Rows from block 6 of the image encoder, named by matrix and row number. Rows with one number belong to one neuron. Each number is 128 + 32 x the weight over the matrix's rms, rounded and kept within 0 to 255. All counts start at 0. Numbers have three digits each.
# fc1: MLP up (encoder.blocks.6.mlp.fc1.weight, 384x192), inputs 0-95
# fc2: MLP down (encoder.blocks.6.mlp.fc2.weight, 192x384, transposed), outputs 0-95
fc1.237:156111186114073146075111118084169100134094129095190108066151081153110104161142123155173128200130160103065168120149171101134137135143123143122162073087139126125107096125069098140127149144146149097126130125176187113166128128148121151091106078096100106134087096093174117145175095155108191143
fc2.237:125126091132172153138146207101088191100147130163112117141091097162147168138085118163145149132100135114118095121094155156150087100081112177174084137132087106133124126148158090124127163150206125160175167153082135094100132200122141151094116150153101127119082162119118106116156094135185128150
fc1.238:118155213098104055099123085141145114143157131131117079066112118150146104138088128107152091138127098140144094113139138133116087096119081129102137139142159136106110119119184124116123090155122164081058134144160169095147136120158181167106067117108159161138215177162065107169106150157110132085
fc2.238:147118127149137117190155113075122074172113161103137163150149091086076121100054079212130153097131125140100125169164160178142196069121089157097116194080144093146133118144099101134102144147141124215123086088178152092155141129091143140170158133138149141122064139131135127066145160099154137148
fc1.239:167125043084095173048182147129087150154143051109087161182104125099154084130213095107115136144142129092086145140103102095127091117096141107136119190107145090118146102154035113170215104136120143119126125126142151123124115086176112135146063166071108135170111185160117186135207058151057146158
fc2.239:142055101151157180121139127226131098069052127166144081071126085127081197187096086135142094141092138097150151174169097136091136130089162150131076074207117081196106158124131104128020110103143031182150151129155029208099165140070165125142255103169125133148083082128127155138104116099130141159
fc1.240:081138139143117177135144155085138089098141060094170127113147115130163165121163162202117047116143125143114114134152099104132120103134150119157159113115132092138165180108133172144127105184124118104116091144127131094176119131110117043140126115174166151184192110161079046153109145124123096127
fc2.240:128163079065142160133137137107213123196139114083130172160144185118169150122138154140097150130166131135072140159084114191134109119091124093065118093180144114091100120116123197116124078140154139169192089220124138185104088165177172106117161157142080085150126135159098172103151134110145088139
fc1.241:107142130102142177112158160163155195139072205130171142078080099121170171117148183181101155135094126147163088101121133070177100141154150184203102076131123119123083163127173164130101131152153195146131099041122087135112166132102177234104061140115078125064120145144152146113144132089150118120
fc2.241:120190090141095064149144150150105089159084171149106106094126066194053101119088151183124076128141130163092153204124160114122131133140136078185122098067202144172132111113113137094145110140058121173142066076115119074123102081100144143094089170161083156160158129173108129123098107087175133115
fc1.242:133065162185146169108105125107113124079129128095128155129139123127113121131132149099133154143167140094102097090118149095158095134187143138110140105125106138125122117132132121109099080096161144121105114116110114145129108114166144128144141113097174150111135108126139162081143127133090126122
fc2.242:135158118127135093133136171127138120130123126168118130107105073129121109170112169146136174130113142143119145117114115142123137092100114113117122143112119110150129144109082139143132144120100114134145148152148116151110133141107142124128122139142115127146115145120112119124115128139107119169
fc1.243:111141122143161160144137137158123155168089117093133096126126119096142111115086133142113167169117127124139133131172107122108111124170134063126141117140112153159088076136136115157096125070134124140172067116093176152130146161152119138140139096185105127147106105095130096171104119151104078159
fc2.243:136137129121127119119101141130144108147108175102152181104138129177076165171150100111109143118117137184130137145083168122123131095058170140136097130076160100097157161163105113188105094124194122104169117106125096150159151118134122086128160117163070170116108074112127169118137057178120161180
fc1.244:155116150087147073138121140131141148136187047134146086096130101131133160174141139118141093136169162100152144102120083167131182116132116102099141133098147108126112116064123126143116159117134150129109113179096134089108101143199141098131086140141124149101116160134158112138123136136123151129
fc2.244:091105121077131136109097113195118152146084117138117196094140161103154148136101123069086147070107152147112186160174176129152103085080186158164113122157103143083110153097096117099151092128129146178097110105222156161221190131135124109137128102139063153106135147087134114152078143162178139145
fc1.245:118088134136089138146152161176101117121135148186146164139146130123122123146073162120147107117110130147108170162125121113083163170079126147154206130121132136114088174135129098107085102113134186151130142145129094083112047163069126155104111139149104159125120133121084122141173110122116137126
fc2.245:149179082076056143119119115150097166144100071106111128122048145091173162125136170132088098146163107125157169101113132099175089131136167092134104088119155143137105159102101123148198125133088100137150149106115104108120097103131105089178139125107145144155100158108111114155168119124151161169
fc1.246:167201141096122059147076147142107122130103158101049173081136114098162102173112166111148146114122133099200146082147077122099126131132093112175167169186136095165094152128148126083071136155151194125104119103156115130105142134128157126107150125125125145119155168065120082109208157070153111138
fc2.246:148086086092150175130196112118163233151155134163151085087099112139143154103077068135153132164158088081148096133111154140132190121120148090072075102165099146098149141108096090103150213158093133090104123073085093155152104126050164133127143120131172118140147179113121125086108077102126108216
fc1.247:168147102149097138080118091154079119167143115219146131109140131075095091119106202121089168154166096158119107143098102067120091164125087149123147217206084119050116170112138153097093226120081178096151104113157110106100096104054125130156174085082104070143070102113130095152175128123148162099
fc2.247:146100134198110170132090064114115164077095135061074099144126157200177204134142126099140086093145123119192190076115151203132105105160129131133128084121130110214150126163141146134119153102129183177144076116132114113151118129129102106170056123123191134020149123080146118093098102091131134150
fc1.248:155135094136124111133101141186151156098154159143128131168134165156141162109139127117142117138137141154126129144135104119125130132136151142118119083113141168125134117159117144131072123122137098109145104160120129127120104154159131137139119091125163144123160155128121116119128136100103135118
fc2.248:092119127128133143148156124144133148180145112134125157058131162110104112150128134147080091133154143131073141130105113105119116115162145154105128139127125107111144116134129151153154130144128127126116133112127107169156132145153119143122112132197106101130115115113128106135131113122106116156
fc1.249:161146092163162158117080153112118094133133078146095197108169154132138143112121102139144132080085084103148094147067166125158113141152162080080141078092123145135090150110133096125143168130120163067121035083067121149125124087155079191168124150147166099117068170096153115095150180138111173178
fc2.249:097082119120147162118137111118123156142137128117128150102144192083138167066148128154112102102096119105119136072093164151153168140141150151103088144090096149095125127133148206133114142052151180136193191085132122136100157084111099163099060150148087113103101094166097106135053125145121180141
fc1.250:137148141099113137135100153147107134111141171158130154121147135112120135160152152154165134105154131120131145104120133142121102138119151130104131055109135105139173116147077133118094105114115114093141137148144099101135123160201137147144136132130124151109098144136123092111121148122157130149
fc2.250:098119130121134115112148137141140130152123130130118134066126139112128124108131129094126121128105169146065101127093156168178127128128148140096138134133126091137134163124100144129148115144154103132136135114146119131141132110094124129138123128168102137110133146127140103124123125129100134168
fc1.251:129105117124147108097074113129074165108078146187107122189121096140126063129142102109057147152147143143070106093148170147121130131145098145127166079204109197119184144108212000110098116132092198146163183185065086122152157124157149167159109129097139092080070155161132185071172091156132168128
fc2.251:165132128101103129125046120158146094162143162101134104123116121121166127104087117113122051105132215171129141167120121142112132084136112074160145217146135104088088170125120202167162110169181115127135148165110131121101131127138106088110108159110141159088145102141136059162116149134114153121
fc1.252:169082130093074141138115165115124172145097152094162139114111189131170150104125148147142094124124144165154110145176119130144090122108141075078074113147102116141088119123087110132166117103111175125112122144088124158121115158141139125106121125134139143127134098144103096134121155112145126155
fc2.252:127158150114117100111114132136142111094132134110144096099185076108149122124132119152138179120121152143123158135097137126083137140141085162139120127100142101117140129092142143098106135100145113105105152148158160127120164049178119113157146163129112145107152144114119150136150093131094171149
fc1.253:114121145176111196170111140214131120112144161167091085160148069170229093060052130151100165085092158178073122074119070123175175082153166143113089147155123160157130112138112138156099133120081114131159187106093199084146079134051179131166188100119196108123147126058151104129123165090143110192
fc2.253:132095105168195124148153108109139116123107132128147151176164121176214053142145190119181096040144104106068122115002115047170136088191075119111169145148130129078176082130091091121164196117202140112087102208168111145137152163077136146084105083156057163145077100173172156125104141134172103110
fc1.254:170105147102071143121092166126123118103122080111113166164056125129124105154162172151175145129135097137121049120146124131118118156125151145139086131108069159089148115132116158101117131183141096059139111158095126119171127124115122170124130180166114096136152234091073139142209074128123135151
fc2.254:097097137168121103128133097082098107115167060067126157135122148159132092152121125087126134117160137079181059113131104134126097138122143173126141139144103153118125172130150133113101129109162146146108107127114077168153142187152122157110156131171108122076121144144144110077069166186138153131
fc1.255:064121085108144167107127173093165080093154158073147108087147102132157192144102138126144115130098101083147153179118042072156124039161125188122106208183160039102131137144178134165125185162129100126147135137174105142105124105171110166153102157103092189136147131102170160149145146150107139121
fc2.255:133082115144136133119104102199050146112069115107136103139095129113072137107135115112106089183085182081107141124169149085125098172136117117115136151086152218176123123159086139188101115098142117145081111128113151101094111160138202114095108125135172151103145119087080125108135086124119128166
fc1.256:147110147167115118117121158059155179120096148100164080091131159138096131162127113154126144141049181151055101119146090155150103115135130091127134097114126189140123120050116123126108108138071140204146164136194016129133191126165126131159110146100107124096110129091137097149136167121097128175
fc2.256:156182099172105143137111125167083151101143160152121152177070128109108131119070060112113100180105096166092114074123075125155141097138147139110110168107166187175171143083198165122088072183097113100146138172179118112074097125120140113075141117164086121145068095126100079220094157165162083131
fc1.257:105132076175140185136137200132105103122084117064093129111195120195155186126153095142161118054129144111118115141104125124146139113141170139117139151098138186111139170135093134145148083164113188139129141147136113120157116162179172140126111155113175163151140171139129085134132124127156108223
fc2.257:104176116122120109089130127113138131115204156168116140137119114159082102170091110066124147117147208119144162129179143150074164148158110141143139111165169140128144115201134163117121111139069117079116164059105174151051081107108093134195144128137097122092159025114074121147166123115053098154
fc1.258:135111099081124123167141108113198128152109148096073122103062190105144133101136115103205123119147095174113104132153083125183077148183114143150126143114091134143074104126181088097142137108094129099107155183138126178118161118120171138156155112152137105134118161146148108134132102108138142165
fc2.258:116117113165159168111147158167110112104094122154090103121115136153107110130125126121152140127131092150147119118113104147110138091148113137140106106150116128113124112169171105144098074120108088093148115144136105160155128131095132139109156099136143169177133148124130121152115080107101095130
fc1.259:112161126158134121094114082133150177100131153138117120124153137157113116126099117100146097114149167101117134083140100123146153117130137102095132112106131123122122131122105125104107160143126159143143120179157134115166127136137094124110141139134113153102128109131123123116136158145108087122
fc2.259:093109167103098141145140141142113106135128144143148145102125129165124152156121132124088164132139125124151145155124120136133131145124124161145120145140137100135138129119117113121121110138138142163144089101102136115108159118116161139133142139132119116129109144112126106126126092131133146126
fc1.260:037162148088088151138073137123179173149173144181079102171175117145134089155117135043123134138147185211185161025108067175046047165130141233126122054174111112195057145110043051115140172101176160101099147130118096089059037057208136113121080198170165042075123075095054129098143193174117169073
fc2.260:121146146181174064035126159157078150066168177089079092087057154116173146156174131118116107126137193157122125124096138071088095123086161146175051157097063161183190117144083066181125113120142125146152152110179100200181153152151041076199157127096170138161126187204154157133069137061174120180
fc1.261:137104100121118094142124117110123113176104134141173132143094123111172097132131139149169142137098116161118108155122105099167134198097124150109125115147075114113159105064150204148126113120148153083102112135151111123161126178138123111127155109100143130130126152116131122096089169133076138157
fc2.261:156126113155127138102163101135129149115104154096141181106112151110074138156104147115083143114148107106117120156081128163146137127146163115125101143147190088150149125149128102105124100144128137143115114090155116146094109153121132117128119136171146129119200095119147084112096108164115108132
fc1.262:143161111151109092121123112129144102128162117072201112131133175065145121139119179137108132140146093114132044138164145107122178169120110148141045095102098166115109131124131131081076151125017183151178112168050043132170138112168105253161126127104148187095094161127158150176095092099159113188
fc2.262:150149156123143216091072209146116154132041134165124097116115145104132117153151182177110126150113118168091108107167128179124177122140112155061111137133125101078160114136086116119127168157130137137183162142127066132129247090133139138120127179085180095109181157211149140110065138116105106106
fc1.263:098120137139040129118151095136134181114167190087181149133081124146128136124151179117141069198098133116148139143095083116130113129136194150107122148155125122177124126125092218089138108177149117136114153134147104149142105129185106120112112104117076134098100152059161106128150121129164123131
fc2.263:094143149112148123165165145124083096098161128127117142121165124125074060093147207133069106151178142116083166162131131157115174075140082137127145142132116055103114131116121195098078113129127105160141081121125154129109066137096167130106107109102117118113125134070100106091126103145161168134
fc1.264:146107140125164124148122127084115122078134152070107103147103143106165132110137142118158086090147160139119196161135108144125088147134135098129105115125087117151146123112162123091139081148115147163127070122135105103161113146155135123095153133096153112171143077102139127111102179134116129133
fc2.264:082128119077109147163147137118164112169153127110112163129085117108105099166086124132143135136113096108116147134136144161095165140110169118092126094148130099092168130098105153127129082161164187104121112136114161131123170166131134129126113136118133099156082185111132147106131128164093083128
fc1.265:105071095085172177136155148130191191108140105115127086137114098134115117131147112090210120095107197172156181104129066166147066077100147149112171168127144085134104141124134072146170144102075117119149129105112168018090109139157086139178092182116156097101070143107108133104163137095101094137
fc2.265:081133068158163180167078122111129146096141082077169123085143135138107132116135184195065090124102086079172054129156142110185151112145134129134106135099137171173169122153100156069107152062159157150148126096145112148129106092101130114137119180096103159134130102166183152132160086145138239121
fc1.266:210162123116081131124112099083116125189095144113112152112117113123119128095063147133083085134124086148152117122192123147080148110172120112148159120128102069115087171124119091097090166168137167133119178137139101111137150108130130083141173122140151103221104112180114107118109149190116157105
fc2.266:099113087106146124093100170173104190089156163137107136125107115136141211148158132105156168155172152106123215143113175110130105170125171126151129119154128125130143139144094118101147139099133092122158101114145201140184140101167134142132110164147112121085091133101201143137118123145151139131
fc1.267:084207102199139073108125131115099106049175131080153092136164131210150129111178111111141092115109139129151112199145160159040186073132090163173093107068173149105151099143121170150126098010154153143057168207080123133213132164077114098122114096112122131227100130059171131153107095178152081126
fc2.267:139117143178091122169067109077139096164144101127111130132174183161099151162126084128147106146166101162149126147145133162101136154093155162148112127102107192101109143109141126095052191130099208046112156149150144169159137136107129163152083155131091119158144204103143175155143106233054106139
fc1.268:180077127158147087107110131153224093169127167112169158114112126133091118108128102144090128105137159108086113155130124133128108127139115158149145108099144101159121160097178126190125159163130146103122101105133116106157131164125107151122114133118143130134084133137103139103138125099159099123
fc2.268:123132149128143152109109105149107144144116093156121156138162149132120151106107116139120159106134102104144126154158113095130115113159149097082157163113154123119188125099149134152146125122131099123112144145142146159107155109174103146139099135104123106114152134102133079131109099076145137147
fc1.269:159157093098153134151124160153120141138151055139148148099087115091165143154129156124133109107128126146110142109105096121078121141146157107143105141151117084143088130080117099138133118130148119129168121120096140151132170103107136104155124124110119162136137152105150156142159102076141117131
fc2.269:075122113170157129170128151127164120132105152167131160129117139131104140100112111120117179126160101123119165081134125129113134117176111111119107148154104122101147138131102121116113108156129145135139148140117146103117141130098146121113138152123100102134176113112102096131101108130133165128
fc1.270:156119141104144116134183124144117100136109151162093147114102087100148159092150076133160142179128161118107091125132115126119092101124169119119154057105129114180129148093136161110118148126129113103067139132120110130137146099158151098126163114121159107136106181163194085113161092101113101146
fc2.270:140123097109131137126147151148135104157132149099164154104142170141133199175091123150138102121148163153098135091104130144095134140151194081118023145092142145149122167100154147129152161117110171108195154192152127144105108164103140146109112171126069086091140119092101102116150127072140157123
fc1.271:122058108148150076161116208063159106164189164159162095130025092128087108156039110111139131138135155208184158141122147158083117133087156114098136130123151159087083114150180177146172177080223161144116136114162120105189103132144139087116124137082127146114220108062168149077182165073028065178
fc2.271:085114085108102104176094080040120159087140030100086191117184101155086143074139128123131118111129150104148112057135149120235171180109134116129065151096127117206108115138136161140138185114179155155117099141070171096099163095106188136125163091072133180135085201175107166157100119159059133153
fc1.272:153123154157083100126135168136142109123093142137120130160119129103189120130150135089115105115165149145177101064164080107118135103173106095126182141112157119136127161166103129098165141133144087135097133139124164149087160115113143100165152128102110101128105176197085158037075079155137175120
fc2.272:118123111137215112124162132134107120137063102138099170126053135131093198119105113106154157120136178161108068097131171162100143142075131148055110155129087126127157115154112123091086182111070111111173118081140187138131126141082109138088158185132192073152126154159119227154123108142118094101
fc1.273:159152161114101150144120125060193135110126147085087133126148142132131113191163158092143076130112122131080142126184160087139027101179116113148139077118086092158084148147105147046147140214132112103176127177127124100149073132159166152139068121090165156124082146130101120167143097153159105103
fc2.273:088180150144154063096192175167084126083133111079156117126134148121122133082074101117187104172085140156145144128080138148086099124120093141126076171131095223093131164062147174139154153155120144077155128161173070122094135082166112095158233096142111116152177122107156181154094185123123175131
fc1.274:089154132117095159105168138176116122168109099134087143145174132128099099151127112103147115132116142088133178155159126117073169146154112105148074135123135102127092170107117090138127117124056154081043110113097116142113142142112160159144174137126083171131115116072080133085156092149127157071
fc2.274:141132160200124143121115068122159058107146172176095167188097110071076142095183174104114099137139135152139094150096108104149103091184101149085087152148140097119173136139117125159179093147161075173134127145128126145066129152120156147118097093109159144070115144135118093182144091098086120145
fc1.275:092137179143129118095143132131107086148073125084127073102169106173105148128174121138167113099145122154150066101132090062151172180110160133084103144125115143175122189142071112102119118105124131167205090110068154147152092118109107145139141122161099107168114182123134144092132147136090085142
fc2.275:137118079128126078150155203114149102155097145171199165188106157099101122165112072188113166115104133119056220144151078128150152163125116125054077115123185086091127124151088119166111070117108151074078112137154148130127116132184194139139115200138115100108172078169141096119116169071129117122
fc1.276:189151136114110176113130049115122174115129133105174124109194131194125113157114124096135109172165119167104159067175178144149129185145096088087146169102160067155105104121152137080130073151181154153079114129131141138183113129117181091150076104172037133142102135099129122162087153145161148116
fc2.276:087159110126143091165106133133128111128159166107199155153144128121107106136140157099120120093125097119116162114097127044117121120137066119150110117143122138180123153195150117181145144140121107107138161040115100128130119130169127152120117180147190103130153101160078142063152125118156114127
fc1.277:112059157059092093164074149056145152075160204176113032093083113140139146127122066121134157141051147161150040123088094167128187118143099140112116130108161168114150109130123122142137203107151201100099118111163091073129078125032153131182142115091099122231086100101106127172090089128092144155
fc2.277:102197136115161085156197161088145182175047089081208094135136174111081090166187113177154182107129166081114222143123125171147202121081147143080032147067158141124176087086181139180131109123202159139123117139150147154099066095188168085166121066108079236125123051138102086137106135135109097081
fc1.278:091115109121124086154110188099075083134146137125086131136134131168203097109166115071169136092107149059140130107190134129174118095116112098096058075151183183132105141132160143151130069152092150152095086168100147082115149149135180153118146084144084192118163159057141081134175188157120144115
fc2.278:117236115087153183137186112123148169173140173069164185062109134080110102114116162128046195144173138161077098112127158224130209088186139150126060169115056162179191096078165117103158150189106131090100100119130116160216134084137045062076097182154133155082063119119136127129090097147144115148
fc1.279:094107142129099118156153156060132181134166117187134081080145186162113084100083249169097223131118179159055195179138151033161122184098163129077182094110134090073025120131176093192103168080090101096142095124103124114161105106201148092180162133126154076027126141151193181076095116107094133127
fc2.279:196120091085174088131164116177125116154115103152153131184172181107042050130191135121165161144119048203061119071085152149178192134177127114169153172089142106087142096174090098134190124090076073117121158087130159124072123061072129143109114158132148135159083079107146104130051131159138151202
fc1.280:082201173074143174176068116081108156136142103160132171180152176096198075114123167131131155108123119189112099111100132124155136171154153081109191094143130104143144110139073101194164125118107099162098007168144108155145149141078149123145145114108179056118054095114139107091152105121119061118
fc2.280:142073038171024061135085051063139129135127144117133214115137109119107133177130142060145189195104161085091215104182156130234085117205069155081155172108111160133145094166108094195138120081155074152165135120170192134088170100174120162121068134075075067100129075111147188127137102092124116080
fc1.281:112124157142138141137131135131107130154139147136116129142144120148128123136118115127142134127112132122137136120114128142130143137111130124145115128115149148128124128144145129133114118109134119132115128141133109116133128146142132125129111109141118140151140125113144130115132142140126135152
fc2.281:145120106143141135129137135127161130138151133136135148097111129135119118141127121132119143099128126113118140128135152119137144115140133125105141121142119113122139126119115120137149124147120141131126122132115132129133111109128124119142123134124117124117126118150121133156101132120153116095
fc1.282:166165139147179100141125161124143083084193110161103210183076120117080133113100131111159096115162150131161158120161141117149153092153090137128136066116155088086141206155136113101180167150068124118124158087162109160118086168198079145138012121109132193143105156097134200122135160093119101134
fc2.282:133168118132076098145157095134187118146120086058135080131105191169116128146158146169098125106110150158129182132158080107173065131130151058139201076115143157104168077172183162129083149141199148162172083135105163133114150151165117221155207083119087132148091095084142107133049138170044125129
fc1.283:138160169115119118116093124160158131118173139126099122126127180128150096142101130162107135137128092078126118124120142117170111121161115099147124151163117152135087142117188141109104113104133092097106140131115175090102148109138175155125123159119154137147144119090148123109103167093113110090
fc2.283:120172086155169149156108133157123124129119126141137197140092144084113166121189151136119151140181122160164148147125141174136133099154186092156165123112155158161173126136099112144120157163132095128147137115135142116104083119125126115104176131177102129136091095097064098145098102078149130158
fc1.284:134181098146154108127092124098120146102117127122078123112144093118123136105142190071165067080123157127159149148163094154127129133179105155064108098169115110136099152116109148110117167145155176150119108135135116096136140063116106084119183132131118148164145142139116170124151098132197139132
fc2.284:154124107088133163135166114175161192146164129129092119093063113187116100174146105092082157119132115093074157145135133116103162099125156108156079187123093093135149101120144141157161138115108157176150061078098185157140105132163226166123122129151113133120147129106129117142109090135117118086
fc1.285:127142135160079098161095092145100157117155096106131145141111111140134110150120102137109102113101147110196089139128119145100076150143115121172135121115152103176133062127095141148113118110154144114182149118078183093147066110122118128100103103131090136170146148056117086183131123128140131123
fc2.285:145118100157134114118109132093155138187190104147133151144084127112116167115082110137131069104153089157162099103109131127127168149086123090124104135154123139123094141128091096130152111154140175100131131096150149123182131150133145101118154130135093124166136088146124112147148099132121115094
fc1.286:137108135124125100087144037178131109069140136103067127187151122184076131174083158168165249198098106086150072124125128085173106134149158109145088178099129131072148193072092100162112113160124168158135142153106134139145033127139114101138078134129128127094161132101080077123132075121185144075
fc2.286:213092105115096240189130111160146102166107088163153131137110162167113139102109125172129074009086111140137109108160133124189157107134143111102180107206175123137156110111149139138143125106168155159167099142081091144119114117162124126140196110141186089165128145207152188134108104152109134046
fc1.287:144215171134149065118139162103089112144126175100128134079117154095087112183135099152133196141121195175145089140099123107150115125110143089070148111164088123119179156069140097095056102091141138063106083115093148131149143101144128091200126118142141129098096147115087143113109126083117146116
fc2.287:133112154183107125092101153136113116111125127106149139147085129119084107134105116068109113083059129049149150157068114163104136204175187097115155134110092118127142168201151129096165121116113112185131136125135102173076100070155170150160164145099116119112114097089142147092065105174163148121
fc1.288:136078119116140067141099126108128135107181106161079116104135112074126177115120153121116025135090100156202143127141079089133078183128087126132123126150123085111208120173135122134146179116105132102137137171148130101157167164125134135183141086102110106132113127104139175157097094094105095110
fc2.288:110103121142070165180168089185136087082128139114095143116098083119159133156175125105095091141100220139117115131117157099163191153120121190090130156124074144101160172114067175103113103169122097177091075131162113164165164172080085148092136123112103115089080149067151156108139136108121133157
fc1.289:103146142103090135063089101111134100095111176141086123099109137142132143093128124106124141051081105145142110129133088119114104124164120113130150157118164094178080124160110118142125177198157159099150134134106120136129096129126152152126123107121175095122119170149097149153110144111119141104
fc2.289:108094088131102132137166101185129145126111110122105120096113095164143135134149097153121121153126082125157150129138141149169202128111159067147095113163126196143112086063129156103140118107070132152078099120129133151128132130093165187162145134124093139136122138122128137109109150104056124141
fc1.290:097200083132104145092162194166089096126143124120129138104191156062091085140150140122128072150106141082191109144105077105088166093104123069140124135174161092104162158127114155152171099179152149089077107102079123069134127109137099181131059151145131145085130111158191198100116162083184089127
fc2.290:142118134151122126121131098117122129113112134143117113138100161151089142160147118146166118111097121174184137145165120193111109163088135156110158120088109117105122119140144130143081116124126092148126148124159077206132132127126150087139110121117139110176136165149058112169143148130155087117
fc1.291:164122149114122114148107050168085232134196166189012094076024210096145058087006137088139109173129124141109102183111072082111162093170085080131137159151139051255136073137127199116133161022091174137067087134139155193221137133135203143150058034107145038206088161063098164054032113123064127026
fc2.291:053191092126148161091184119075149098133188070153116120141142084133123153239091148000080113117187209115094109200152101114157085118237105080155156171165107058097098166127135114147146082107161065102067146154151129170143033044120101204148165105098123123111118148120071118159097242157147163139
fc1.292:145127183111146150129148163090104083119137130073114149074142112098119157139139099187148140120117159133145125095091124120108105152116138108156122185179131120091062160113116129083153152141098112094162198097205084101131134101138108150115140069147098125082156109144121154080116167099137149145
fc2.292:158110152122129134132107116118139129157139116164168132163112127109150131152134082105146146144144118113137149135186182173117147130132113127074146161119109056110125165128101143127148142086103140118050101132113106109141119199143130098134120168064153140169143126105133141142190086134122127126
fc1.293:178111131069083114036123123114106136126123157120156116102122125188181134086178162145137098116132115130133139119096133086135096139109116119166114119149126165121100087149105069132061139138119119174112180126107168136114173182116098082153075130146066180092121121102100123147159098166182109111
fc2.293:121120190149100176167082152150144126177125174135093109146168145163113172167130108018134062120138139117127112151144102123073107125176093107123094122109103037209175151113137084121139111154087189136150165143129177121138149154189100149094143102106140077120156129125188157151160106127104140144
fc1.294:143114123119168135148121154113155101172143071139143120125113117111141141139111116139161177110155119151119107133098125140176101112089095128179150170123093095121153128170180098115123173134151145086140093130135093157172132133115147153133118102112133112147145134095108116098127091130109082147
fc2.294:108155131164146127100078121091126158093126161106115153115159124118138101101151147122129122128121150104137158117106126168066110107146169098134107137118142135132147108122102151104114149126111110112149152143132144115158202148133113151085135118171104127109124151137153126127109104087137163142
fc1.295:180126111151174197082074135174118098183142170139103099052143132107164100082111148183118108054143150182123136096179142037163108062186110127091115148185118106144167165145156105114111165072143179140077117075116116108157178118093149150123036098144122115086122155111132127161199101100156130125
fc2.295:134082193121143197102208079112127173126159063063078084118098124166213135151132119067096105126098186080070202173070077097055154058144149082142086142120121121111128090103106132149158153158151206117134111140126134196138073118123069137130104104098150117161081133131074119099121061106110085141
fc1.296:089102124164167090148123148171088049113087130132148114086074130133089120116122144139097145128163112173147128154145113130088138134088132117120110146118148135112135174158156098171105233111119106114115097124132159140168164141107126101100161128101167159180162104123139121161161140130095141169
fc2.296:090129164141147133090135135157128120122138104105108134134095109085131081104142177130144091134182105163144144159168113110157153125106118127154133155121156139140079111080151124143173128128141121075120105113146115132152081102161180054119139103094116112164125135084149159076082131107145129079
fc1.297:163130140125150142148186140080193130117072135164211132089180146136153084121100153093178109149138075158168163109115106124117169142136128114142122091066135090153110057160159163144132175197141084110161154137097068058119189135213134155114122148069051097115133091144117115057106110100116156117
fc2.297:125089104121128078105141113133068137073129192129063130102165082168090151130106123090110130164229146133148161169148076124090133191118080086136156135154166131103124153132135170158136116158105102106176094156098134107058090100092190165129167108122160100147088117132140152151154121100107170137
fc1.298:200054170103016078074115050147146058255110141117074090058108151164148074091114153135099146140124090113073147173132137096133115125119132101107147139106042138107104089072137128147123171125122062074084159111162192155221142221162110106100138167166092105171220165152101117135149121128156159123
fc2.298:134132093219150087113084155124132146129150111213141163105091168039159114128132066141089191124096154110080169156149137153129093117158104148166147160121096099110130157119186095119153121063145111095137129136072105072058132081151197155130132073062186179168163123109109169093153071099153120103
fc1.299:183097150139097173144163129162130109095137158099086141133173093123118119135154131107143157135070134149164120161127134155106156136125089112108122131151137077153126188123194146132125132113105147118149126165096073109145125123115114080092130113158127156175143164104129159141085149153195167141
fc2.299:121096125095122117092172118109187160188142160185149114124169145114120196218128044098088125144154093123119140103087078146127136144145104152096089068124104102135101160134153195085119140154125167067142102068201126095110086190153101080156094111147158138151153102034087125111169100069076166151
fc1.300:218137132093154099164152105081142095060141099167128054141054142172131178120150134150164110097135192106188128122103081131118000070180155141168167138141128064061146058122140129116128125084180091095134206122130180168146126177178066146150146165118129150131102145123181130159116140088071128159
fc2.300:124135192155136168121144126143092171158123164114074255088179201131142135119089170098080125074205143126095148164166175132106171094063101084074154117100103071110158186154148101103133149143132139117038080102081131114174071167134202144142151141149172171148073130146094152088132111050139118122
fc1.301:162143153083119099160170125111166145109101150161128092164096096139151126163151146121117127150111166117156114142107116123158072111123118096104125114012126134208125118091145136144116181087070135141173166131107191103124166139180128138128146149102137112136111136200193111167109154162101142125
fc2.301:135116137122074099041150118100131132112181231110168141100129088144103123129096129146157154153160114131150149092139151114094188140150094075105110128139123175158146175166074121119110128110166125119141143142135127122094154146146097146117097173128085153147102099089195144110120106179095105081
fc1.302:153128160098128122113152126166115128139102116155095122139125130115148126096104123126128161148096111104087149099100101132139125129129132123106088147132114123134117113127149136116115124131143093131114162168116135121126136124122144117132140130145125138125131131126174137112114146103133102102
fc2.302:141119090168148134141127127124152119098157171118143134114114140141107119127113139151144128099147074123119161132129129123138156121161150115124136112146137138105151146130126130132133086140123127129098116148154103151149141146099144130139145122100127113134147119072097133163139093160117157113
fc1.303:142165128116150116138122089138109162171104106122159135118129086150107155129159119091138123125130126116164089127131147117120132136155143160142136097157151148130129119146113144114145100145134135085158134122150158125112129131168145112120153106120100121139109132103116101112187118130145097142
fc2.303:094116105149059138124183136112119081123140137156118123129138128140163137149115129119083144135101124145122126150109121147134151119105113103111139162130161105130136102139150084182096134112131145167136160158158157136129121137120121137087129118186144120121131084120115104107086115156098159130
fc1.304:106079122114104142099123118120093137124156121150140086175145123134160136160174139091128116079125138109132186124133117099155137139146078136146112133143152109152165131047164119099095140104163125141163128146107112088094137141112132103117152149171098090100161145141117138126172142142139146132
fc2.304:122134180122127175125094131148123073137107140114132122106112169156113123114162151138122092145139096115102090105133079141157100095150185151128148108084145097140134122133164165107154118121130128147138101131116143172135148175148161130109089126133058138119142229100106124127101141106154135129
fc1.305:126121151125123067189104118147123085119187095089123121181129066110130108149110081090182111118106213176135122104150093114115167105074111054117166164113130121086130116117135094138146134093173086137119186174155156120122119110143139117098107124133102147127109115132135175069180121127130132157
fc2.305:153145095094101135097117139110150126146153117146112150138116140119139175121118130142093133125103131137128190171146198096131188175114108129099088136167132109092119118122098131164167149091108141163120135117116156102159136151135108135120072115086160133122140152114147108131146146157140088135